python train.py --model="masked spectrogram model" --dataset="simulated modem signals in the audio band" --train_examples=78125 --n_mels=64 --hop_length=160 --input="log_mel" --win_length=400 --method="mae" --mask_ratio=0.5 --loss="mse" --encoder_arch="vit" --encoder_norm="layernorm" --encoder_norm_position="pre" --encoder_activation="quick_gelu" --encoder_mlp_ratio=4 --encoder_head_dim=16 --encoder_fused_qkv=true --encoder_bias="all" --encoder_qk_norm=true --encoder_parallel_block=false --encoder_inner_norm=false --encoder_drop_path=0.05 --encoder_patch_size=[16, 8] --encoder_layers=8 --encoder_width=160 --encoder_positions="learned" --decoder_width=192 --norm_pix_loss=true --decoder_layers=6 --init="kaiming_normal" --residual_init="none" --optimizer="adamw" --learning_rate=0.0017 --beta1=0.8 --beta2=0.999 --eps=1e-10 --max_grad_norm=3.0 --max_steps=8100 --batch_size=256 --epochs=26.5 --lr_schedule="linear" --final_lr_fraction=0 --warmup_steps=240 --weight_decay=0.07
Rows from block 5 of the encoder, named by matrix and row number. Each number is 50 + 10 x the weight over its row's rms, rounded and kept within 0 to 99. All counts start at 0. After the name is the row's rms in percent of the matrix's.
# fc2: MLP down (encoder.blocks.5.mlp.fc2.weight, 160x640), inputs 321-427
fc2.74 098:62 38 29 44 47 47 51 57 47 53 56 52 48 61 51 54 44 31 45 61 67 53 51 45 37 62 53 48 43 66 43 32 47 49 47 48 60 60 57 58 61 36 38 48 53 47 43 52 47 62 54 55 63 56 18 62 59 70 55 64 40 39 56 50 61 47 51 56 58 46 65 59 56 52 55 50 57 53 48 61 48 37 33 51 53 67 42 51 38 46 51 58 52 58 48 66 30 56 57 51 52 48 54 45 50 31 50
fc2.75 091:59 52 35 63 64 48 48 58 53 50 53 56 46 15 46 41 46 61 56 44 64 55 51 15 65 39 53 49 54 31 47 46 29 51 59 55 50 50 32 55 44 63 47 64 42 49 60 36 49 51 45 59 51 32 67 44 41 70 38 64 55 54 52 70 52 65 47 57 62 51 26 50 48 58 34 52 59 57 54 47 47 40 49 63 48 50 46 69 62 49 55 61 43 72 45 69 38 46 63 52 41 51 56 54 48 68 41
fc2.76 110:49 41 45 42 52 58 43 58 44 48 60 33 56 51 44 62 29 34 27 58 51 57 51 36 50 28 56 57 65 50 54 52 38 56 41 60 46 46 70 67 42 39 38 57 41 56 51 54 50 62 44 57 52 55 77 64 54 57 55 68 57 59 58 45 65 40 54 42 55 38 48 32 63 42 48 47 46 39 34 46 57 50 20 52 43 43 62 43 42 48 46 27 57 43 51 51 86 44 60 59 50 62 58 47 49 59 32
fc2.77 090:47 50 47 39 40 45 41 55 52 52 60 36 38 26 54 67 62 40 23 47 48 35 48 62 62 74 49 53 53 49 47 35 45 36 45 70 54 55 23 53 54 46 47 67 55 58 44 44 40 49 61 41 42 59 63 75 58 58 74 44 45 46 54 60 33 52 39 57 44 49 44 47 52 62 62 48 50 59 62 65 46 54 46 50 46 26 53 48 65 46 45 43 42 48 51 32 42 58 41 65 37 37 53 45 55 64 55
fc2.78 100:56 41 55 58 58 50 46 48 49 63 56 51 28 55 46 44 59 52 60 40 47 55 56 60 63 60 47 41 50 52 46 54 47 42 33 55 58 56 40 22 48 53 45 44 60 55 45 62 48 51 65 55 38 45 64 45 42 56 51 61 51 35 44 31 53 37 44 45 45 53 58 45 54 52 52 45 65 41 48 49 57 56 41 58 58 48 65 50 53 48 66 76 50 62 45 47 16 40 47 40 41 41 50 43 38 41 45
fc2.79 094:42 41 44 41 35 52 52 49 49 66 57 23 53 44 50 40 39 44 29 47 45 56 47 46 42 50 46 54 57 47 50 63 57 57 54 46 46 28 32 58 57 55 45 42 42 44 65 56 69 43 55 44 63 57 46 41 45 47 26 32 57 63 55 29 54 35 51 44 59 53 30 40 50 45 62 54 59 60 44 53 44 45 51 27 51 47 54 56 48 57 49 31 64 41 52 19 68 48 47 47 43 32 53 46 59 61 45
fc2.80 108:64 40 39 69 60 34 60 50 45 54 45 55 50 51 56 47 56 46 47 50 46 42 56 78 61 53 46 40 46 42 50 59 49 47 57 64 34 59 57 54 42 51 52 54 44 56 48 58 29 37 47 48 56 62 49 41 48 62 64 65 58 60 42 58 44 58 37 64 69 56 73 52 56 40 59 49 54 51 61 47 50 41 56 56 54 42 26 56 55 52 57 73 52 36 40 43 43 42 53 58 46 69 39 51 50 37 59
fc2.81 095:59 50 48 58 48 49 43 40 36 59 63 54 50 39 38 59 30 58 52 33 47 43 49 57 47 61 51 42 55 53 56 41 55 47 44 52 39 43 42 64 46 54 44 61 50 60 60 49 40 51 53 54 51 41 42 34 36 43 47 49 46 51 55 47 61 50 58 40 52 58 45 58 64 63 68 57 42 46 47 46 40 49 52 54 67 49 64 54 66 44 53 32 57 34 68 65 63 47 53 57 35 40 52 52 48 45 32
fc2.82 094:33 32 42 48 32 53 55 46 39 50 42 41 51 42 46 62 27 39 55 55 72 45 49 43 48 52 50 40 42 56 38 55 57 54 48 38 56 54 59 47 50 44 59 44 35 63 51 37 63 41 65 60 54 40 41 54 44 42 43 37 51 41 36 46 33 43 60 62 54 56 47 52 57 54 69 47 57 41 62 60 60 54 62 39 55 31 60 34 43 53 57 49 58 40 55 46 34 47 56 59 41 62 17 63 31 49 48
fc2.83 098:59 50 51 47 73 58 56 43 57 42 58 65 47 59 39 48 39 51 45 45 48 32 38 27 65 58 52 42 48 55 58 43 67 65 45 40 63 46 43 62 61 47 61 52 62 64 62 43 43 61 52 42 65 39 44 33 53 66 55 41 53 50 45 46 57 40 50 60 48 63 49 42 45 54 45 53 66 54 53 37 47 52 69 40 63 62 53 37 41 38 50 61 49 57 50 42 40 52 42 66 57 42 46 40 51 39 38
fc2.84 102:53 59 45 47 47 56 57 45 56 54 66 48 45 61 70 54 41 45 42 60 35 40 65 26 39 57 43 29 47 78 46 37 75 52 40 43 44 44 68 77 56 54 36 62 44 44 57 57 49 42 48 60 55 42 52 37 63 36 46 49 54 55 74 48 63 59 72 65 45 48 59 44 52 43 54 54 44 47 35 42 70 53 70 48 53 52 42 57 56 57 54 34 64 54 37 67 72 43 58 53 40 39 42 29 54 57 56
fc2.85 103:25 61 52 37 53 54 65 53 64 40 43 42 58 62 54 46 37 48 50 48 55 47 54 60 60 50 27 62 55 62 65 58 36 55 54 52 49 60 46 40 56 52 54 47 47 45 58 44 49 43 42 49 35 54 54 41 36 67 44 51 56 67 48 48 39 41 33 51 34 52 56 35 42 57 52 60 42 63 43 53 49 52 32 56 57 51 56 59 41 71 55 36 50 18 44 43 57 42 55 52 68 27 53 71 64 41 48
fc2.86 115:38 52 56 47 34 64 56 46 56 49 47 36 52 48 52 63 37 56 60 60 60 42 64 21 45 48 44 58 42 59 56 46 51 52 58 52 52 46 66 55 50 72 41 53 27 49 51 51 50 57 45 41 51 51 43 51 54 47 69 61 60 43 52 60 51 52 45 49 42 54 45 36 58 53 48 54 54 56 44 40 47 48 47 46 52 58 69 69 42 54 40 46 54 36 59 48 71 51 41 34 54 43 55 56 63 58 49
fc2.87 102:54 64 44 55 58 65 60 53 55 50 53 48 40 36 42 53 46 38 46 56 45 42 51 41 29 41 35 61 59 55 62 55 42 55 41 60 43 46 47 41 53 29 42 35 42 53 51 41 52 45 48 51 58 42 52 45 42 53 65 58 44 51 56 60 43 26 65 61 54 44 56 42 53 39 53 34 59 35 53 63 50 65 49 47 53 32 36 46 47 54 38 46 38 33 51 45 55 61 50 59 74 21 54 31 44 45 64
fc2.88 096:66 39 45 39 47 51 47 47 68 50 46 57 67 46 48 61 43 61 39 63 50 56 37 50 58 62 42 60 49 38 49 64 44 38 41 50 53 50 56 50 54 55 81 41 45 69 64 51 56 50 55 54 49 55 70 49 64 59 48 56 56 54 60 54 63 56 27 56 70 61 68 34 43 69 50 48 64 70 52 46 37 85 41 53 50 46 43 65 23 65 56 45 54 39 48 43 52 33 40 55 58 43 72 51 36 60 47
fc2.89 102:54 41 45 54 54 38 42 47 43 36 58 48 36 69 57 37 56 56 33 47 61 49 50 30 46 50 39 45 64 59 31 50 55 57 47 57 44 43 38 33 45 49 50 43 50 46 50 37 54 39 67 40 51 62 54 37 41 43 58 44 51 43 59 41 60 55 45 65 50 38 62 50 41 58 49 57 38 21 47 35 64 62 43 60 58 49 43 54 37 39 50 32 44 36 43 48 26 56 46 52 38 19 48 68 58 50 35
fc2.90 098:61 37 55 68 54 43 53 49 57 59 43 64 59 51 53 46 51 71 53 48 47 46 46 64 51 57 29 63 53 55 51 40 57 42 57 50 54 49 52 56 46 47 57 42 60 55 52 65 42 51 31 32 65 55 49 51 42 32 45 38 50 55 38 52 30 60 56 60 55 58 54 46 59 54 68 50 51 66 55 57 61 56 55 54 59 38 47 49 31 54 40 58 58 53 51 58 37 57 46 63 52 76 49 30 52 36 50
fc2.91 089:51 48 37 43 46 51 51 48 66 59 58 52 20 41 56 40 50 44 49 39 56 48 53 51 54 43 50 47 34 59 49 45 51 69 54 70 59 44 30 56 55 49 61 42 63 40 62 44 56 28 55 47 50 52 42 37 52 46 33 44 44 55 33 61 47 47 56 53 51 51 38 54 45 49 55 63 72 43 40 50 36 63 48 45 47 60 56 48 35 57 49 45 45 43 48 51 49 47 48 26 41 51 46 41 53 52 59
fc2.92 118:54 63 53 63 53 40 56 44 24 49 58 45 55 48 42 45 58 48 58 39 46 33 50 44 36 44 50 77 38 57 54 40 66 43 17 34 50 48 43 48 48 42 60 49 39 71 48 52 33 33 51 54 46 48 28 48 42 48 49 53 30 42 40 40 52 60 49 58 50 44 44 43 35 27 39 65 44 52 24 48 63 54 68 44 49 49 37 47 46 54 44 69 53 50 62 60 58 46 49 53 46 36 39 50 64 46 44
fc2.93 102:50 30 41 59 41 39 51 50 45 51 41 57 72 43 49 60 31 45 37 37 53 35 79 42 46 56 41 51 53 68 53 60 40 47 49 70 59 54 57 53 40 61 55 76 52 36 61 55 49 46 45 50 56 51 46 39 56 39 48 58 50 63 40 49 43 45 45 51 55 61 54 52 37 70 56 51 54 45 57 36 64 44 55 51 64 57 44 55 38 52 52 45 48 62 38 54 47 54 52 50 26 55 65 52 61 46 45
fc2.94 093:46 61 46 56 46 48 59 53 43 43 35 69 49 64 42 55 51 32 48 44 14 62 55 47 36 50 51 61 57 44 39 49 62 53 42 47 40 51 61 51 54 56 47 40 39 50 39 54 48 60 52 34 57 48 50 48 62 44 51 69 40 54 47 66 65 62 44 48 50 48 51 38 62 40 47 51 49 47 35 56 42 40 60 59 63 53 60 41 51 54 60 45 40 40 55 61 46 45 45 42 47 67 48 37 41 48 46
fc2.95 096:64 48 46 52 50 59 62 66 47 56 65 72 32 52 46 47 73 52 45 47 48 45 57 46 46 29 54 51 64 47 59 42 61 45 52 35 44 52 58 49 69 39 49 59 42 54 51 36 59 50 51 58 61 75 46 40 39 49 54 44 59 69 36 55 47 41 56 50 55 53 46 54 49 59 30 54 50 54 51 54 63 44 53 61 39 49 55 60 53 45 54 55 56 59 43 72 23 60 38 62 49 48 40 64 35 54 52
fc2.96 107:76 42 61 42 63 61 48 43 45 44 42 55 40 58 59 55 60 59 45 54 40 43 51 26 27 48 35 41 55 54 47 44 39 41 47 43 52 46 68 69 32 62 37 37 66 38 69 45 73 48 54 52 42 66 45 52 50 46 63 34 47 51 61 43 68 53 56 67 53 61 61 50 42 49 55 51 63 56 74 47 50 51 48 39 44 50 46 58 53 49 37 43 62 37 48 32 96 56 34 47 67 63 39 26 64 45 57
fc2.97 091:50 52 50 48 50 40 58 62 66 57 44 56 75 64 56 41 57 61 47 46 39 47 43 85 56 60 51 46 49 47 43 39 43 38 52 57 42 62 31 46 50 49 38 52 35 55 54 45 35 28 63 52 43 57 72 54 37 63 53 75 39 50 52 48 56 59 49 51 36 44 34 42 50 68 56 61 60 70 56 30 42 44 46 35 56 70 51 49 52 44 69 61 52 57 64 44 57 44 48 58 43 43 52 50 32 60 38
fc2.98 099:71 50 44 35 51 32 62 54 57 52 38 44 52 40 65 42 58 48 50 54 46 65 47 18 74 56 41 38 55 61 46 62 65 44 49 33 41 51 35 51 51 48 55 57 55 37 48 62 39 64 59 58 42 44 59 45 61 49 29 32 44 55 47 42 37 44 48 53 62 32 67 70 44 50 53 55 65 62 45 49 59 52 59 46 61 43 21 62 39 48 52 37 51 61 46 47 45 42 53 44 30 44 34 57 45 74 43
fc2.99 109:29 46 52 48 44 65 45 46 51 52 51 34 52 39 46 61 32 30 46 36 49 74 54 67 57 52 54 52 59 37 55 49 47 55 61 62 46 53 41 51 54 58 53 45 33 54 53 63 43 53 37 53 47 46 59 52 43 60 54 63 50 53 51 48 54 52 48 60 30 67 54 51 47 37 49 55 64 46 61 57 60 48 46 52 38 37 63 49 54 41 49 51 52 42 50 34 65 46 68 60 46 48 45 85 50 47 50
fc2.100 096:58 40 52 71 45 53 57 67 49 57 53 39 65 42 49 46 53 47 52 31 57 43 45 47 35 43 52 47 55 36 41 45 56 52 52 42 68 39 54 67 46 55 47 60 42 54 37 44 52 55 52 54 54 56 47 44 42 59 65 50 64 44 59 43 49 28 78 46 49 46 56 47 36 47 61 49 62 48 51 40 57 52 71 52 60 51 61 44 54 49 45 49 41 49 43 56 47 50 73 65 57 21 61 48 51 49 54
fc2.101 095:52 58 39 27 45 63 51 55 28 61 40 69 50 47 46 55 37 42 42 62 38 57 39 60 46 53 46 48 75 56 47 44 56 48 52 42 60 54 65 39 42 40 30 34 48 65 61 47 47 21 49 27 55 50 39 45 66 50 30 75 24 51 43 49 69 65 48 57 40 50 46 50 55 51 48 62 40 47 60 34 51 54 62 62 48 39 40 55 58 41 41 64 52 55 41 50 52 58 44 49 58 45 53 50 57 44 50
fc2.102 110:50 55 48 50 44 53 43 53 84 49 40 55 54 51 55 53 36 50 58 45 42 44 56 28 47 47 38 53 45 50 72 42 53 44 59 55 58 63 65 50 47 49 29 41 48 62 44 49 62 67 61 41 45 52 44 53 58 62 32 45 52 45 60 46 45 36 51 55 40 51 58 47 50 59 64 48 57 51 59 45 46 59 50 47 26 39 57 47 61 41 40 48 51 44 53 58 51 47 62 50 61 52 59 56 34 53 32
fc2.103 094:44 46 55 55 46 44 46 49 57 31 47 61 22 55 66 35 52 60 43 44 34 58 24 52 50 54 46 49 40 59 39 47 32 57 52 47 45 31 41 54 38 37 62 43 57 39 52 30 28 72 54 42 62 43 43 45 48 43 42 45 70 54 45 43 48 34 39 61 52 46 58 38 35 47 55 45 42 43 42 57 49 43 42 52 58 48 51 39 51 57 39 29 49 68 46 81 27 39 47 63 48 44 59 36 25 60 53
fc2.104 101:26 54 42 54 35 53 52 47 65 44 52 52 43 55 40 60 34 56 63 54 68 43 51 70 56 48 82 40 44 46 44 45 47 50 63 59 55 41 40 46 43 57 57 69 23 55 68 60 57 55 39 45 30 44 73 48 41 58 67 48 50 50 42 46 59 51 56 59 44 37 39 67 54 45 45 60 48 57 29 52 66 42 61 49 57 48 67 46 48 37 62 64 47 58 55 48 66 44 54 52 59 48 51 47 49 55 61
fc2.105 098:66 45 62 45 37 44 63 49 53 49 46 38 55 52 62 62 66 44 40 44 38 68 60 64 40 36 44 44 51 40 45 60 38 55 50 58 40 56 53 50 50 28 45 56 73 42 41 50 29 64 46 66 55 62 49 51 56 41 45 53 58 53 63 39 32 50 54 61 56 60 47 64 46 63 50 47 55 66 42 52 50 48 50 40 49 52 40 41 54 57 58 59 43 48 40 36 60 39 34 28 56 56 65 52 39 59 34
fc2.106 092:48 55 53 44 45 58 55 44 51 55 74 49 37 35 64 46 57 40 57 68 46 40 46 68 57 35 40 44 45 55 67 38 67 31 38 40 37 63 51 38 43 66 57 59 66 35 44 53 57 45 41 40 36 61 41 51 47 37 67 38 71 50 50 52 33 65 57 61 51 70 40 58 51 55 55 60 40 55 42 46 42 52 67 40 62 46 51 53 60 59 49 55 56 59 43 58 43 54 47 53 50 52 35 24 43 32 56
fc2.107 103:31 36 51 56 42 48 38 42 46 51 32 44 34 33 57 42 42 50 62 40 26 45 72 32 43 50 46 61 47 37 55 57 45 63 39 37 52 31 55 39 37 59 52 51 45 51 41 60 61 48 56 60 52 49 52 49 50 40 52 48 42 49 47 65 59 45 62 52 54 43 45 45 38 52 43 56 64 43 46 45 51 49 53 30 51 70 64 35 49 30 48 56 40 35 40 64 64 59 62 45 47 54 47 29 38 44 64
fc2.108 103:63 51 56 36 43 43 52 77 35 50 48 57 40 51 48 41 68 45 34 51 59 64 34 67 35 58 47 46 49 64 59 51 41 55 61 56 43 44 53 51 35 46 69 47 65 32 38 54 49 69 53 41 37 40 57 53 53 36 56 38 53 41 59 37 36 41 49 40 32 68 63 59 33 41 47 49 50 60 66 58 49 46 50 47 60 27 56 41 80 47 58 46 45 53 44 61 35 64 58 27 37 66 48 75 49 39 44
fc2.109 102:51 26 55 61 55 61 48 53 54 61 76 41 65 50 54 59 23 45 44 28 46 52 49 72 32 32 51 68 63 56 53 53 52 56 54 56 62 48 44 40 44 50 48 48 35 52 60 46 43 58 73 50 31 69 48 59 45 58 59 42 62 39 49 49 53 48 63 54 41 44 34 34 60 61 58 51 45 47 51 51 40 57 51 67 51 56 47 50 29 54 73 07 44 35 57 41 55 63 51 44 51 29 54 76 49 68 48
fc2.110 089:55 56 46 42 60 42 48 48 67 45 43 50 51 46 56 35 42 66 58 61 57 55 56 58 51 43 64 73 58 64 49 52 51 59 46 48 47 42 50 45 60 44 47 57 50 47 52 57 49 52 62 41 61 58 45 51 56 51 40 59 54 43 52 47 53 48 54 33 49 46 57 60 56 53 61 53 63 43 54 48 44 50 50 55 37 47 53 49 41 57 38 39 44 59 60 42 44 47 48 45 69 38 43 62 38 50 64
fc2.111 116:40 59 54 31 42 59 45 50 51 35 45 71 52 65 39 67 26 45 39 49 34 44 42 57 54 53 50 35 42 52 50 43 44 50 66 44 58 46 68 60 36 47 60 45 45 40 61 51 48 44 42 53 48 37 55 45 48 57 39 33 44 46 42 56 47 59 64 41 62 52 52 55 53 72 53 33 52 54 54 50 45 59 48 51 44 54 43 51 50 61 40 37 42 37 51 55 69 59 38 54 44 58 52 46 56 36 61
fc2.112 101:65 42 48 38 35 53 55 46 44 43 44 34 62 58 37 62 50 52 41 42 57 38 51 29 37 39 34 46 62 62 64 55 48 47 47 39 58 60 27 53 50 43 50 36 59 57 65 46 49 65 40 56 46 23 31 64 33 55 42 38 41 59 36 48 53 45 55 47 45 47 44 41 49 46 50 41 45 53 59 49 37 53 37 35 45 50 29 47 31 36 47 62 47 56 46 50 40 44 52 53 32 49 46 50 51 28 34
fc2.113 110:60 49 43 41 54 35 51 44 61 57 54 34 54 71 35 40 65 46 55 60 58 49 51 32 58 48 30 58 57 61 56 42 46 49 46 46 45 57 68 67 48 51 47 52 67 32 40 65 65 58 46 51 47 41 50 48 40 55 69 45 63 51 56 46 63 49 65 41 54 44 48 56 51 59 48 55 50 40 45 52 50 48 62 58 54 42 54 47 62 30 50 48 45 49 50 72 69 53 26 45 42 44 40 32 55 47 35
fc2.114 112:45 48 53 51 39 55 42 49 25 59 56 31 65 57 42 59 53 52 62 50 63 58 55 32 46 59 49 58 64 50 57 50 53 54 63 42 41 41 25 63 50 61 62 53 33 50 41 45 49 58 42 50 46 39 56 43 41 38 57 65 44 47 60 55 55 46 45 43 52 49 41 49 54 62 43 58 51 57 58 57 44 43 48 58 43 58 56 36 49 50 47 42 62 58 58 51 43 42 44 56 51 53 49 72 54 57 38
fc2.115 100:52 38 49 41 62 40 54 57 58 54 63 44 53 49 56 44 44 35 46 42 31 47 45 42 47 41 37 66 49 46 56 49 56 63 45 39 62 50 53 42 41 46 41 38 66 63 52 49 55 66 51 52 55 33 27 60 68 51 48 53 47 56 47 45 42 35 51 62 49 62 51 57 54 31 67 56 54 59 54 56 51 46 47 54 35 39 35 53 67 53 50 56 45 46 54 47 51 50 57 46 60 61 40 60 52 34 63
fc2.116 091:46 61 52 30 48 61 43 55 49 53 55 54 49 59 49 41 52 44 51 71 46 54 53 48 65 65 37 36 35 52 44 61 53 47 53 32 45 44 66 57 45 61 50 42 38 49 63 66 44 55 52 37 52 55 51 57 51 43 60 54 57 53 47 45 59 36 44 44 61 52 45 44 45 35 47 44 36 60 33 32 43 58 77 51 57 49 56 63 53 41 50 57 58 33 54 30 47 53 38 34 56 75 47 44 47 57 49
fc2.117 112:56 29 68 51 50 39 58 43 36 58 38 32 43 42 56 58 44 51 41 39 51 52 27 51 38 43 38 42 58 57 41 41 42 40 50 32 32 48 48 40 56 52 36 57 52 40 53 58 32 56 40 42 33 67 32 61 34 34 49 44 36 69 56 38 41 59 60 54 63 52 56 54 43 59 54 46 44 46 54 49 42 36 35 38 48 46 25 55 34 44 47 60 41 59 47 54 23 49 44 43 27 39 49 52 49 41 57
fc2.118 099:49 47 57 47 52 39 38 56 40 53 39 62 63 48 25 60 55 46 53 48 46 51 42 53 55 41 51 49 47 36 61 63 58 61 55 51 42 53 52 72 49 55 49 42 34 60 46 59 42 68 54 46 44 46 76 53 56 47 42 50 50 44 50 31 60 50 59 50 63 53 63 49 58 44 49 30 73 46 60 37 42 47 35 37 31 39 51 54 48 43 69 62 54 50 55 52 49 47 52 37 53 63 45 39 42 33 44
fc2.119 100:36 62 26 63 59 44 52 51 30 43 43 58 64 58 47 39 50 57 52 48 50 33 58 23 49 63 64 54 55 45 55 49 46 50 43 50 43 42 82 61 31 58 62 32 54 53 40 45 27 68 56 40 55 50 57 32 57 58 67 48 43 48 51 48 45 59 40 36 52 56 42 59 47 55 44 47 68 34 47 38 60 45 45 66 43 48 55 54 57 49 56 42 61 44 51 50 59 55 41 11 61 67 32 55 50 55 50
fc2.120 105:55 50 52 69 33 53 56 47 74 56 53 74 49 50 52 51 57 54 63 57 49 61 65 56 52 37 41 55 49 73 50 41 43 42 72 63 53 57 53 53 54 39 62 57 61 44 53 52 47 53 47 60 48 43 54 50 50 51 50 50 56 46 53 48 61 53 29 54 42 60 52 59 54 44 56 69 48 64 44 52 60 57 58 63 60 54 53 61 48 53 56 54 57 53 43 52 58 52 54 43 56 73 59 57 48 62 62
fc2.121 105:59 51 47 40 59 45 43 47 49 62 64 60 50 52 51 53 61 44 39 38 51 41 56 80 62 50 51 41 54 44 36 44 70 70 40 50 70 64 70 55 48 54 56 47 24 43 46 54 67 45 39 42 62 41 58 48 54 52 42 36 40 59 47 41 52 58 70 47 61 51 30 38 57 57 48 51 45 51 56 57 66 52 45 56 71 58 45 51 49 50 54 68 67 57 48 45 64 40 46 77 64 54 53 15 57 35 51
fc2.122 107:25 49 76 44 35 75 40 53 59 39 50 46 64 50 47 47 60 58 42 46 44 52 59 36 52 54 74 55 47 56 54 45 53 43 49 55 50 35 41 62 54 39 55 52 43 67 53 53 63 50 61 33 42 59 52 56 49 47 56 44 57 51 45 40 40 45 59 58 40 74 64 58 49 54 40 42 34 51 32 43 55 44 58 54 56 43 47 50 50 53 48 44 50 56 50 32 71 56 60 70 71 62 60 60 45 70 50
fc2.123 106:20 28 37 49 36 59 52 50 34 50 49 61 55 69 39 44 46 59 55 65 44 65 46 27 62 52 51 46 55 37 52 57 35 48 48 48 44 48 45 37 59 33 49 44 51 51 36 49 55 68 75 53 59 55 59 59 37 62 36 50 44 35 62 54 58 45 62 60 57 58 52 59 44 56 41 45 55 62 52 56 49 64 48 50 44 54 65 34 42 45 53 60 60 52 63 01 70 45 62 45 46 55 44 72 61 50 48
fc2.124 100:12 49 56 53 54 62 41 55 56 42 46 63 55 36 47 65 36 62 54 52 65 51 53 51 40 51 25 50 51 48 47 56 50 62 56 56 50 56 45 37 47 60 39 57 57 33 68 41 48 50 58 56 78 31 63 58 31 52 59 42 41 71 53 51 56 54 39 52 42 56 46 53 50 54 59 59 36 40 59 43 54 56 57 30 42 49 44 56 43 63 62 46 44 41 54 47 73 59 55 33 50 40 44 47 38 41 51
fc2.125 094:46 51 40 45 58 67 54 55 57 62 40 51 43 39 35 51 30 44 43 46 48 64 46 56 47 45 35 50 44 44 53 40 36 40 47 58 61 41 38 37 37 62 72 38 54 54 50 51 52 28 63 47 58 52 59 63 56 68 74 37 42 58 48 48 26 57 40 49 71 49 46 38 52 37 65 53 49 57 48 45 62 50 60 56 49 55 52 54 51 55 44 57 48 46 38 48 08 44 32 51 56 36 47 53 56 48 52
fc2.126 104:58 44 54 32 69 49 31 38 58 56 41 55 38 60 42 51 59 47 45 57 48 50 58 61 45 41 50 50 60 58 48 46 48 55 43 62 36 50 52 61 59 47 58 52 52 34 54 45 61 49 57 48 48 53 63 44 37 42 44 57 57 48 51 53 44 78 38 52 71 53 60 62 39 46 56 43 50 54 59 54 55 53 58 44 48 62 50 59 62 55 37 60 54 50 39 53 52 63 47 35 29 51 27 44 42 65 61
fc2.127 093:66 25 51 50 53 47 52 53 52 57 47 56 70 42 39 32 59 49 57 68 61 45 64 54 46 49 52 41 44 43 52 32 57 58 27 52 49 40 43 65 40 45 52 37 20 59 58 58 39 60 53 39 46 34 61 45 69 59 33 42 49 39 54 46 46 51 57 47 38 53 40 56 60 26 49 59 44 40 43 32 54 45 67 49 43 77 40 58 47 46 34 44 35 45 42 53 66 42 41 51 37 62 65 26 34 69 45
fc2.128 094:50 51 53 52 64 49 50 43 44 48 38 49 53 55 39 55 43 56 46 31 57 58 62 51 40 50 59 54 47 42 74 54 60 64 49 49 60 57 47 35 38 46 40 42 53 54 65 51 48 54 42 53 48 46 49 44 46 53 38 64 57 35 42 39 55 46 34 44 37 53 45 50 68 54 47 52 53 42 51 62 55 43 38 53 16 66 71 58 42 54 48 66 65 72 56 46 36 73 41 57 57 51 45 73 48 45 40
fc2.129 096:53 60 55 50 47 60 45 47 41 46 62 56 51 61 54 50 33 44 64 41 48 53 52 69 45 44 63 32 58 55 50 42 58 36 56 50 40 49 74 66 54 55 53 50 54 40 29 61 43 63 43 56 42 36 27 50 49 48 69 51 57 51 65 67 69 45 58 54 47 61 43 41 51 36 46 59 59 58 61 66 45 46 47 59 52 64 60 44 70 42 66 47 58 47 38 69 39 39 34 48 44 57 48 24 52 34 40
fc2.130 102:27 54 56 40 60 51 63 42 62 50 51 60 69 51 63 54 59 58 57 58 59 63 60 31 46 61 49 27 53 45 48 34 46 58 66 48 58 55 44 51 53 44 40 58 60 59 60 47 60 57 42 49 59 40 61 56 50 55 48 57 65 47 49 55 69 60 39 60 58 69 35 56 51 56 67 59 49 57 50 50 59 49 39 58 62 55 64 48 40 51 54 54 54 59 65 60 31 52 59 50 62 60 64 45 45 57 53
fc2.131 094:62 44 63 57 44 64 50 50 51 48 47 49 54 28 51 54 53 55 58 59 49 47 45 42 52 45 43 43 26 70 69 52 57 58 55 62 62 60 55 37 56 43 43 51 54 43 55 55 43 49 67 47 43 60 36 46 47 39 51 45 38 53 61 53 45 57 35 54 64 66 44 44 55 46 36 36 48 45 60 58 46 52 42 57 48 47 31 39 51 49 51 26 63 37 49 66 47 52 49 40 55 34 35 56 54 43 48
fc2.132 097:51 66 38 55 53 58 40 47 53 47 52 24 45 51 49 68 25 52 47 61 57 55 52 53 49 32 66 62 67 50 45 69 24 42 48 66 53 58 45 55 51 59 49 55 53 58 49 52 51 38 63 58 56 43 59 52 38 66 53 47 40 49 55 46 50 35 49 55 54 52 35 52 55 54 54 51 56 58 59 60 46 49 39 50 43 56 57 55 38 56 41 47 55 64 46 33 71 45 68 49 38 43 50 59 39 46 35
fc2.133 092:83 54 51 51 50 24 52 58 63 51 59 41 34 43 57 53 53 55 41 72 56 49 73 68 45 48 49 41 52 56 26 32 49 41 51 38 50 47 44 35 50 36 30 53 52 44 47 48 42 52 45 60 55 45 42 44 46 57 56 47 28 52 50 50 56 51 51 38 55 40 60 37 58 55 58 67 54 39 26 35 37 47 53 43 47 43 41 50 58 46 54 38 40 39 35 69 25 49 49 68 53 31 54 47 66 31 52
fc2.134 100:46 39 37 61 59 39 58 48 53 79 53 36 54 55 40 53 21 52 39 48 49 45 52 56 43 53 52 49 40 42 34 56 46 51 60 50 62 64 46 55 43 59 35 61 37 59 51 30 53 45 45 42 44 37 57 53 38 50 48 50 41 39 36 40 55 33 36 47 49 52 49 44 50 42 57 58 50 46 36 43 41 50 51 41 43 33 33 43 64 41 61 42 51 59 51 45 57 41 43 38 52 37 47 31 50 51 39
fc2.135 094:59 60 66 64 40 40 52 35 51 47 40 49 39 47 42 51 35 46 57 45 50 49 63 42 37 34 46 70 57 39 34 50 52 56 66 46 60 53 29 23 45 37 51 59 47 52 50 37 63 37 45 64 55 47 46 51 59 39 68 54 66 61 43 56 52 53 65 43 67 55 33 54 59 48 41 58 46 46 39 44 42 54 44 42 59 60 40 43 39 53 62 36 47 34 63 52 45 38 77 59 25 37 48 54 38 51 50
fc2.136 098:68 51 47 39 37 43 44 49 43 48 48 64 41 58 65 52 84 49 49 48 47 46 51 59 57 47 38 54 53 48 72 48 46 51 39 52 48 51 53 67 49 35 43 39 36 43 59 49 68 56 44 47 51 73 49 51 52 46 28 73 48 45 47 58 55 60 66 40 46 51 57 50 57 48 47 51 44 54 61 52 53 28 52 55 42 41 39 41 65 50 49 42 50 46 72 84 51 56 39 41 49 61 33 42 60 58 50